A small segmentation model, trained from scratch: held-out accuracy 97%, 90422 training examples.
Rows from block 2 of a small segmentation model, named by matrix and row number. Rows with one number belong to one channel. Each number is 128 + 32 x the weight over its row's rms, rounded and kept within 0 to 255. All counts start at 0.
After each channel's rows are labels from the 100 images, of 14848, where the channel reaches its highest value: "strongest on" is what is common among them. Only what is clearly more common there than usual is listed. The data: larger renderings of crowded toy scenes.
# convs0: first 3x3 conv (model.mid.0.convs.0.weight, 128x128x3x3, each kernel summed), inputs 0-127
# convs1: second 3x3 conv (model.mid.0.convs.1.weight, 128x128x3x3, transposed, each kernel summed), outputs 0-127

convs0.38 [ 86 109  98 171 126 157 138 110  64 123 185 143 100 131 115 127 101  93 174 189  98 116 117 191 185  90 161 146 157 101 148 159  94  69 177  98 168  75 141 156 134 163 106 110 144  95 129 149 109 156 116 157 116 115 140 130 179 118  77  97 103 128 146 142 143 147  36  68 132 109 106 146  96 153 158 154 128 131 193  74 141 166 154 189 155 119 132 134 112 132 169 108  54 107 112 138 142 138 152  99 117 116  81 162  98 155 182 149  77 102 170 125 158 103 156 115 123 186 159 132 157  90 177 124 119 134 110 129]
convs1.38 [131 202 109  91 174 194 147 158 135  69  95 112 117 113 137 189 132 136  89 105 101 122 144  96 139 146 105 163 132 155 148 113 132 166 144 147 100 196 150  99 134 120 114  61  95 149 154 109 180 171 174 153 103 122 175  91 129 160 157 140 126 171 111 156 146  67 117 142 148 134 172 151  84 110  91 152 113 147  85 104 130 148  92 133 138  78 175 149 160 160 173 105 147 134 165 141 178 163  73  89 103 145 131 176 128 145  91 129 178 200 119 132 138  96  57 170 134 192 116 179 113 144 156 113 107 126  92 121]
strongest on: count: two

convs0.17 [140 114  97 150 149 113 225  69 118 137 113 114 124  95  89  95 184 150 171 131  69 140 133 148 113 165  80 127  95 138 113  96 105 138 131 125  91  97 196 113 130 134 172 108 135 176 140 129 164 112 160 185 147 166 140 172 149  97 129 173 155 111 121 100 107 125 117 137  90 133 165 131 147 203 174 125 128 147 126  73 143 159 150 119 152 180 113 143 158 159  92 114 120 148 138 195  58 111 107 143 113 151 113  75 103 156  49 155  87 120  78 149  78 129 126 154  68 142 124 137 200 128 134 179 116 143 105 151]
convs1.17 [ 98  92 160 128 132 148  77 131  77  89 135 133 168 148 156 209  75 130 118 146  86 162  95 119 123  93 161 118 117 143  87 184  96 189 145 131 160  74  96 113 102 123 149 147 160 130 134 104 116 131 101 149  67 171 152 131  98 169 130  75 137  83 135 203 123 137 109  78 165 116  43 110 139 125 112  84 118 101 145 175 110 116  92 174 186 145 118 122 140  85 136 123  83 147 128 117 136 122 161 176 111  97  99 129 161 119 121 148 102 122 166  88 127 101 153  64 157 110 141 148 111 130 110 189 160  47 168 103]
strongest on: light from behind the camera

convs0.55 [127 131 130 118  95  94 163 114 163 157 154 145 107 143 120 177 168 101 118 175 149 117 163 157 140 131 108 153 131 121 102 139 100 132 102 174  40  72 119  88 191  97 173 103 114 108 113 141 143 160 129 181  66 121 189 154 132 180 172 156 158  67 163 126 145 209  82 160 136 108  19 107 117  96 141 116 139 121 125 138 140 129 141 123 117  88 154 136  90 170 164 110 122 111 137 167 121 179 179 144 106  60 103 139 107 133 128 123 102 125 155 114 153 127 194 145  99 166 133 124 130 122 101 151 132  81  98 192]
convs1.55 [132 143 130 145 174 117 124  65 144 184  90  64 101 130 106  54 119 139  94 135 136 103 153 112 177 105 152 145 107 106  96  76 148 112 164 138 148 171 118  94 126 177 175 171 134 144 124 110  87 135 109 174 135 150 164 136 102 198 125 124 106 141 105  93  73  97 134 161 147 142 177 136 158 154  94 127 105 136 111 102 116 103 139  87 114 163  91 147 185 122 129 134  70 163 135 176 121 137  49 114 159 178 208 129 130 129 139 100 160 144 125 146 175 192 112 241 110 139 142 114 130 157 110 155 129 120 127  98]
strongest on: light from behind the scene

convs0.21 [140 101 110 168 127 121 155  99 188 130 132 134  93 138 122 160 156 145 157 118 165 147 136 127 128 119 129  90 136 208 123 161 180 141 105  40 111  97 199 152 132 146 123 182  47 171 125 166 157 112 153 102 156 154 104 129  98 145 165  86  99 145  97  63 163 105 141 158 106 124  79 179 131 144  65 151 108 120 183 147 163 129 170 165 119 160 160  91  75 143 146 205 134 162 139 149 135 105 100 134 156 145 167 152 159 147 122 148 151  81  87 147 151  97 133 118 108 184 140 150 149 126 128 203 166 125 105 157]
convs1.21 [119 159 110 145 157 131  75 186  80  70 113 151 134 114 127 137 108 160 163  93 158 153 152 111  87 173 111 170 134  67 162 108  86 155 156 202 153 182 103 136 131 158 132 132 178 154 163  94 155 161 151 111  94  96 153 176 152 122 166 185 157  69 118 196 127 120 119 153 194 161 133 111 150  83 153  88 127 159  87 158 120 156 132 136 146 189 122 137 194 124 159 122  78 131 115 133 152 151 133 132 157 141 113 170 153 168 131 131 110 198 153  92 121 149 151 148 218 114 169 181 144 136 130 126 143 122 112 145]
strongest on: light from the left

convs0.89 [124 155 153 126  93  92 130 165 117 131  96 153  91 110 114 115  99  85 127 127 100  68  89 131 147 140 115 145 157 150 104 129  95  76 205  81  88 112 167 121 149 133  31 170 152 156 109 167  64 153 183 146 139 158 159 154 124 164 138 100 112 219 116  89 138 145  90 118 135 155  91 117 154 101 173 133 167 139 164 139 126 116 125  87 144 198 133 201 121 144 150 124 111 165 117 163 140 134 153 134 112  60 150 149 116 172 210  76 120 121 124  79 108 112 155 123 182 136 140 130 138 100 135 168 127 149 155 162]
convs1.89 [117  91 122  93 112 168 123 153  88 142  95 147  86 160  68 130 176 111 138 119 129  86 157  76 104  99  94 124 100 131 112 140 166 207  92 101 134 146 138 129 183 167 149 160 150 145 183 202  54 116  81 160 127 156 141  96 245 114 123 183 157 133 107  89 169 150  57 139 108 122 111 108 115 155 128 134 131 115  79 174 132 115 132 164 103  96 133  83 116 123 143 117  92 104 156 143 131 133 108  76 153 170 113 161 103 110 124 114 183 101 147 118 137 111 115 116  86 141 105 114 141 126 139  59 116 195 145 126]
strongest on: light from behind the scene

convs0.42 [194 125 135 205 131 151 105  77 130 116  69 119  84 124 148 117 104 139  95 187 127 103 140 126 172 157 164 146 152 139 138  81 128 125 138 140 114 154 130  66 111  96 122  56 143  62 115 109 160 105 144  66 124 107  97 145 116 162 134 112 141 107 128 148 121 127 160 110 165  84  99 126 185 160 126 158 114 176  97 124 108 100 167 131 162  64 143 120 153 159 126 102 159 170 122 117 139 217 114 143 143 181 129 144 121 139 153  97 119 125 137 122  80 124 157 163 107 177 157 156 220 150 155 109 115 228 138 150]
convs1.42 [ 68 104  78  43 141 109 113 150 140 152 168  98 149 106 132 102 133 110 124  95 110 154  95 146 144 126 154 142 106  86 177 121 180 145 156 129 113 147 188 152 154 157 131 147 142 137 114 154  79 141 118 128 208 174 117 132 158 166 155 210  95  93 135 130 109 141 152  74 142 150 168 145 113  82  81 114 164 103 178 129 167 119 133 133  83 137  80 138  93 148  94 158 122 143  82 110 147  63 122 120 124 111 155 116 170 106 135 193 182 135 105 105 154 138 155 209  99 144 134 156 124 105  52 186 132  87 125 114]
strongest on: light from behind the scene

convs0.34 [146  99 148 129 141 130 131 203 170  54 115 170 127 117 125 180   9 167 155 131 143  68 141 109 123 133 133 102 149 162 138 118 144 130 147 180 146 121 146  74 109 135  84  78 156 142 132  96 120  79 140 125 131 183  99 152  76 163  83 110 110 140  95  99 110  81 115  73 110 100 118 142 237  72 144 163 124 147 142 143 116  98 124 144 169 114 109 151 112 136 134 133 136 139 121 103 134 126 133 163 157 147 120 139 136 172 138  64  93 114 103 144 114 128  97 114 134 170 202 127 185 165 186 158 129 153 129 126]
convs1.34 [ 79 112 108  90 137 138 137 135 103 181 156 164 136 141 118  56 170 112 162 128 152 149 132  75  81 148 163 145 121 141 100  88 125 134 100  93 115 194 109 166 140 136 129 149 117 110 160 117  98  80 150  82 158  97 128  80 140 108 206 154 138 125 187 140 140 112 171 122 166 102  99 136 131 144 160  95 127 155 120 159 140 137 114 123  94 137 109  85 132  77 219 117 117 129  95  97  87  94 130 105 189 130 152 176 144 109 131 152 157 158 198 116 177 162 140 248 188 138 134 124 156 115  87 150 122 115 116 105]
strongest on: light from behind the scene; umbrella; largest object: umbrella

convs0.43 [126 102 196 111 149 154 139 122 123  91 140 118  26 171 104 145  85 138  92 131  93  99 125  74 147 205 125 151 116 120  69 111 194 138 114 117 138 147 143 132 128 102 129  84  61 138 145 151 186 148 104 121  84 135 118 124 161 130 105 140 177  78 129 116 126 137 115  42 114 153 189  92 123 150 170 164 143 147 147 133 151  56 164 159 204 130 160 110  96 164 137 152 140 150 117  84 158 142 172  88  94 146 163 142 166 135 110 126  92 109 103 140 127 163 152 185 145 128 120 190 112 143 150 169 104 127 138 112]
convs1.43 [109 102 156 113 149 127 154  64 157 171 177 137 109 108 129  88 161  88 142 176 110  99 135 110 144  76  94 126  89 147 136 117 102 112 116 135  52  82 203 144 169 219 139 154 115  98 103 144  75 134  63 125 133  93 160  92 130 110 152  94 108 156 173  73 172 163 163 124 144 105  96 134  92 101 181 121 128 111 123 140 110 197  98 131 125  87 154 117 148 125 160  99 123 138 131 118 112 105 148 161 147  74 108 178  54 120 190 144 173 138 100 158 152  78 109 151 103 145 121 153 107  84  78 112 149 162 124 125]
strongest on: truck; largest object: truck

convs0.70 [188 163 135 148  27   0 112 110 129 120 169  99 110 128 116 103 135 103 119 129 184 148  72 162 159 121 123 136 136 118 134 134 103  92 146 132  76  91 125 162 150 112  81 148 123 125 129 146 107 162 204 105  67 155 108 106 203 173 124  69 172 138 135 114 185 137  87 166 157 139  92 150 148 135 171 101 160 126 156 163 165 115 123 124 124 155 162 149 134 130 138 162 100 139 108 150 156 115 153  95 128 112 111 116 142 201 185 126 164 161 107  78 118 138 131 101 159 154 119 148 145 110 142 112 134 134 182 113]
convs1.70 [ 73  77 129 100 157 142 137  70  81  97 153 154 123 141  73 154 132  73 115 100 106 108 145  51  88 104 129 171 111 106 112 113 184 120 160  82 143 128 180  96 132 152  96 180 135 173 180 141 151 110 110 138 200 144 128 188 123 163 184 189  51 138 163  98 130 144 130 123  75 119 124 128 137 153 124 104  98 163  91 139 152 109 143 155 154  95 151 169  96 162 103 108 167  94 139 106  60  82  96 126 136 145 104 110 107  96 135 161 132  88 124 161 187 130  97 178 106 166 188 107 129 119 136 131 109 102 126 120]
strongest on: light from behind the scene

convs0.53 [127 154 146 187 134 113 147 139 142 171 172 193 105 115 129 133 150 130 132 141 160 149 106 135 163 130 111 156 138 159 118 164 179  94 143 106 121 173  86  96 139  80  42 243 116 150 144 102 110 145 114 175 118 127 118 112 165 173 138 112 138 137 163 117 135 140 141 154 136  81 125 146  42 138  90 110 151 176 159 113 178 111 162 102 122 210 141 116  59 154 111 133 154 108 119 168 160 154  94 163  98 131 120 134 129 118 153 180 130 138  88 108 142 184 126 139 165 168 115 121  82  94 134 110 125  49 131 182]
convs1.53 [115 110 114  13 123 129 118 104  97 139 145 107 103 122 129  89 162 125  89 139 116 122 157 112 119 113 148 139 111 151 149 101 162 163 112   0  84 129 200 124 168 196 145 122 148 142 143 184  24 157  55 105 137 138 137 134 157 132 148 144 128 106 122 127 144 127 163  46 152 127 133 132  84 161 103 107 137 130 129 143 156 135 134 120 120 157 122 117  87  91  90 119 107 114 109 137 125 103 113 129 118 127 138 133 144 128 135 160 185 106 126 140 121 102 125 166 117  94 106 137 105 103  73 150 127 128 117 157]
strongest on: light from the left

convs0.39 [192 126 144 148  93 108 177 104 130  87 120 173 168 128  79 134 120 118 135 151 177  88 121 157 125 179 130 124 199 187 109 125 101 124 144 158  67 144 156 118 162 143 174  31 108 167 131 153 157  79 115 124 146 138 106 170 103 109 152  87 108  99 110 145 161  95 148  71 124 173 143 167 164 171 159 194 115 144 111 130 128  83 138 140 155  40 124 125 110 112 142 154 109 202 164 181 137 157 113  94 124  82 159 161 119 132 105  86 148 135 154 150 136 129 183 171 141 114 174 145 146 157 136 176 102 134 122 131]
convs1.39 [113 104 155 147 179 150  87 206 153  74 135 147 100 138 191 183 194  77  97 118 106 145 173 106 168 116 111 148 193 140 166 197 196 100 116 102 103  73 104 122  81 129 119 105 144 121 144 141  91 129 146  95 147 165 110 127 173 141  97 140 117 145 118 150 180 150 155  88 136 113 135 169  85 117 125 121 143 104 147 222 171 114 129 176 170 155 156 101 135 179 133 129 141 131 171 131  96 131 123 132 112 123 161 181 119  76 139 160 130 101 148 119 204 123 132 170 134  86  82 143 152  91 155 132 147 141 154 143]
strongest on: count: two

convs0.45 [186 103 121 133 117 130 172  84  92 133 133 141 127 103 110 139 104 184 164 151 178 101 111 127 163 142 124 140 136 140 125  81 123 171 102 158 133 128 115 106 168 128 112  90  75 100 163 184 159 124 134 188 131  82 166 158 129 143  95  59 212 107 113  97 131 119 144  90  85 122 172 131 201 163 144  73 138 136 102 108 126 123 207 148 123 143 172 115 154 105 176 172  52  89 174 123 141 136 107  95 134 170 188 130 137 143 192 118 160 139 121  59 141 133 107 149 149  82 127  92 134 141 145 138  95  93 171 151]
convs1.45 [ 88 124  98 104 147 104 150 164 155 124 134 106 110 172 104 137 176  69 110 119  40 128 150 137 136  86  89 126 142 129 139 184 165 106 100 115 129 134 126 201  90 110 153 138 121 143 150 138 113 112  71 147 121 143 129 138 112 212 136 136 114  93 121 127 148 149 145 129 107  90 106 181  92 120 140 161 124 129 151 147 153 167 109 165 133 112 147 143 127 148 105 123 216 169 131 156  35  99 167 164  72 127  41 131 154 174 124 135 156 123  90 136 203 119 143 155 194 137 162 145 192 134  90 145 127 131  90 161]
strongest on: light from behind the scene

convs0.32 [184 149 118 194  88 149 143 135 143  82 193 146  79 106 139  91  91 113  99 177 153  72 169 194 155 186 155 187 166 205 179 111 147 130 160 208 106 194 168 148 131  95  98 100 166 134 137 134 161 121 152  53 169 118 140 143 123 126 176  87  74 108 122  98 145  90 173 159  96  71 152 180 140 138 166 165 148 100 128 138 193 140 130 131 100 111 137 137 141 135 147 157 121 111 114 135 155 115 106 116 110 119 170 134  90 124 119  98 106 138 108 119 133  69 149 148 155 136 102 141 112 147 138 144 146 148 119 109]
convs1.32 [118 102 142  95 113 104  69 146 126  80 104 197 138 183 141 158 149 103 142  53 104 156  91 126 107  93 109 107 142  67 160 133 126 114 121  69 134 147 118 104 139 147 197 118 126 108 157 125  96 121  95 129 140  93  99 120 195 171 112 188 100 142 123 111 120 129 191  57 152 140 118 165 149 122  77  83 115 171 142 132 120 117  92 128 160 160 149 181 167 116 132 155  97 124 187 113 125 144 105 149 108 106  84 162  85 126 164 137 180  59 136  99 134 139 119 176 156 135 151 118 140 123  87 127  65  61  62 114]
strongest on: light from behind the scene

convs0.41 [171 167 146 174  86 155 117  85 117 156 151 126 160 146  99 136  79 151 122 174 113  98 225 175 114 153 121 116 149 175 138 150 195 157  66 182  97 149 129  82 123 162  39 130 152 219 153 132 133 118 143 128 106 124 123 129 124  88 114 113 123 149 152  88 183 121 140 120 119 134 128 168 176 165 131 106 117 142 131 155 158  67 169  92 169 117 148 123 118 143 101 164 121 155  71 158 163 179 123 146 127 176 122 102 146 186 136  62 114 110 136 130 133 123 183 123 126 126 138 106 121 176 165 177 133 136  82 135]
convs1.41 [106 121 134 135 117 119 136 137 196  52 191 178 128 161 135 108 107 145 119  96 113 138 114 111 166  57 160 170 156  95 145  94 110 111 164 105 114 164 213 148 135 194 181 114 106  91 113 152  27 164  63 124 152 153 122 143 171 147 154 125 137 138  79 138 116 122 182  93 186  99 129 141 128 136 102 139 120 174 131 124 187 163 125 114  90 152  88 131 123 161 131 118 152 117 115 105 119 116  91 146 137 113 110 169 121  75 131 177 148 122  86 132 146 163 133 138 163  89 120 170 178  93  91 162  95 162  78 147]
strongest on: count: two

convs0.51 [118 136 129 190 102 149 117 113 136  72 105 115 151 148 142 146  94 181  87 105 151  88 108 178 130 104 139 105 134 126 165 106 133 127 192 149 176  94 134 161 151 170 107  52 137 149 115 137 182 158 162 136 102 140 146 106 106 155 155 123 147 106 106  50 116  68 116 151 119  85 106 145 185 152 126 140  68 105 166 136 141  84  90  66 127 112 178 125 127 105  63 153 110  92 131 109 129  80 111 130 197 170 103 108 124 153  75  67 115 132  66 116 101 119 129 165 142 148 139 129 161 149 165 152 199 186 103 152]
convs1.51 [158 181 122 146 122 102 111 171 109 131 153 141 113 196  94 133  56 166 115 187 158 175 139 140  88 176 141 189 134 135  99 138  99 100  83 114 169 150 155 172 154 146 146 102 165 135 101 146  58 120 154  90 103 162 114 176 128 136 161 119 101 104 182 168  42  92 106 116  96 147  66 150 157 113 140 121 146 158 163 102 169 157 126 114 138 157  74  82 108  82 124 145 164 126 143 121 113 150 136 210 158 154 164  86 139 107 125 126 116  72 165  99 122 125 124 107 181  71 133 164 106 121 113 129 114  77 130  99]
strongest on: light from behind the scene

convs0.115 [133 125  88 128 127 142 131 134 102 137 143 111 119 126 131 137 194  86 112 129 131 192 117 164 144 128  69 123 140 132 143 143 134 115  72  39 154 116 115 139 132 128 168 189 121  99 121 104 165  76 123 114 130 134  92 117  94 104 137 126 133  73 117 221 130 128 184 234 118 151 171 108  12 133 130 172 116 140 141 140 124 139 111 131 141  85 111 132 115  81 130 124 114 150 165 100 134 153 141 130 160 119 135 143 138 117  48 235  84 121 109 155 112 119 106 110  94 141 143 142 144 124 159  98 152  81 131 135]
convs1.115 [138 125 172  49  98 112 131 149  91 152 123 135 120 130  86 123 120 114 143 135 133 149 147  66 116  96 148 130 116 130 165 122 118 114 129  14 103 134 110 147 144 101 121 121 144 128  70  96 138 148  71 140 133 146 117 150 131 107 145  99  66 155 134 129  85 136 140  10 139  51 154 130  89 125 113 122 173 152 130 136 146 135 143 135 174 107 153  87 144 143 132 150 164  68 147 166 133 124 114 102  96 142 160 105 144 138 119 138 103 123 139 123  75 115 149   0  55 105 147 119 112 133 111 157 103 119 127 111]
strongest on: light from the left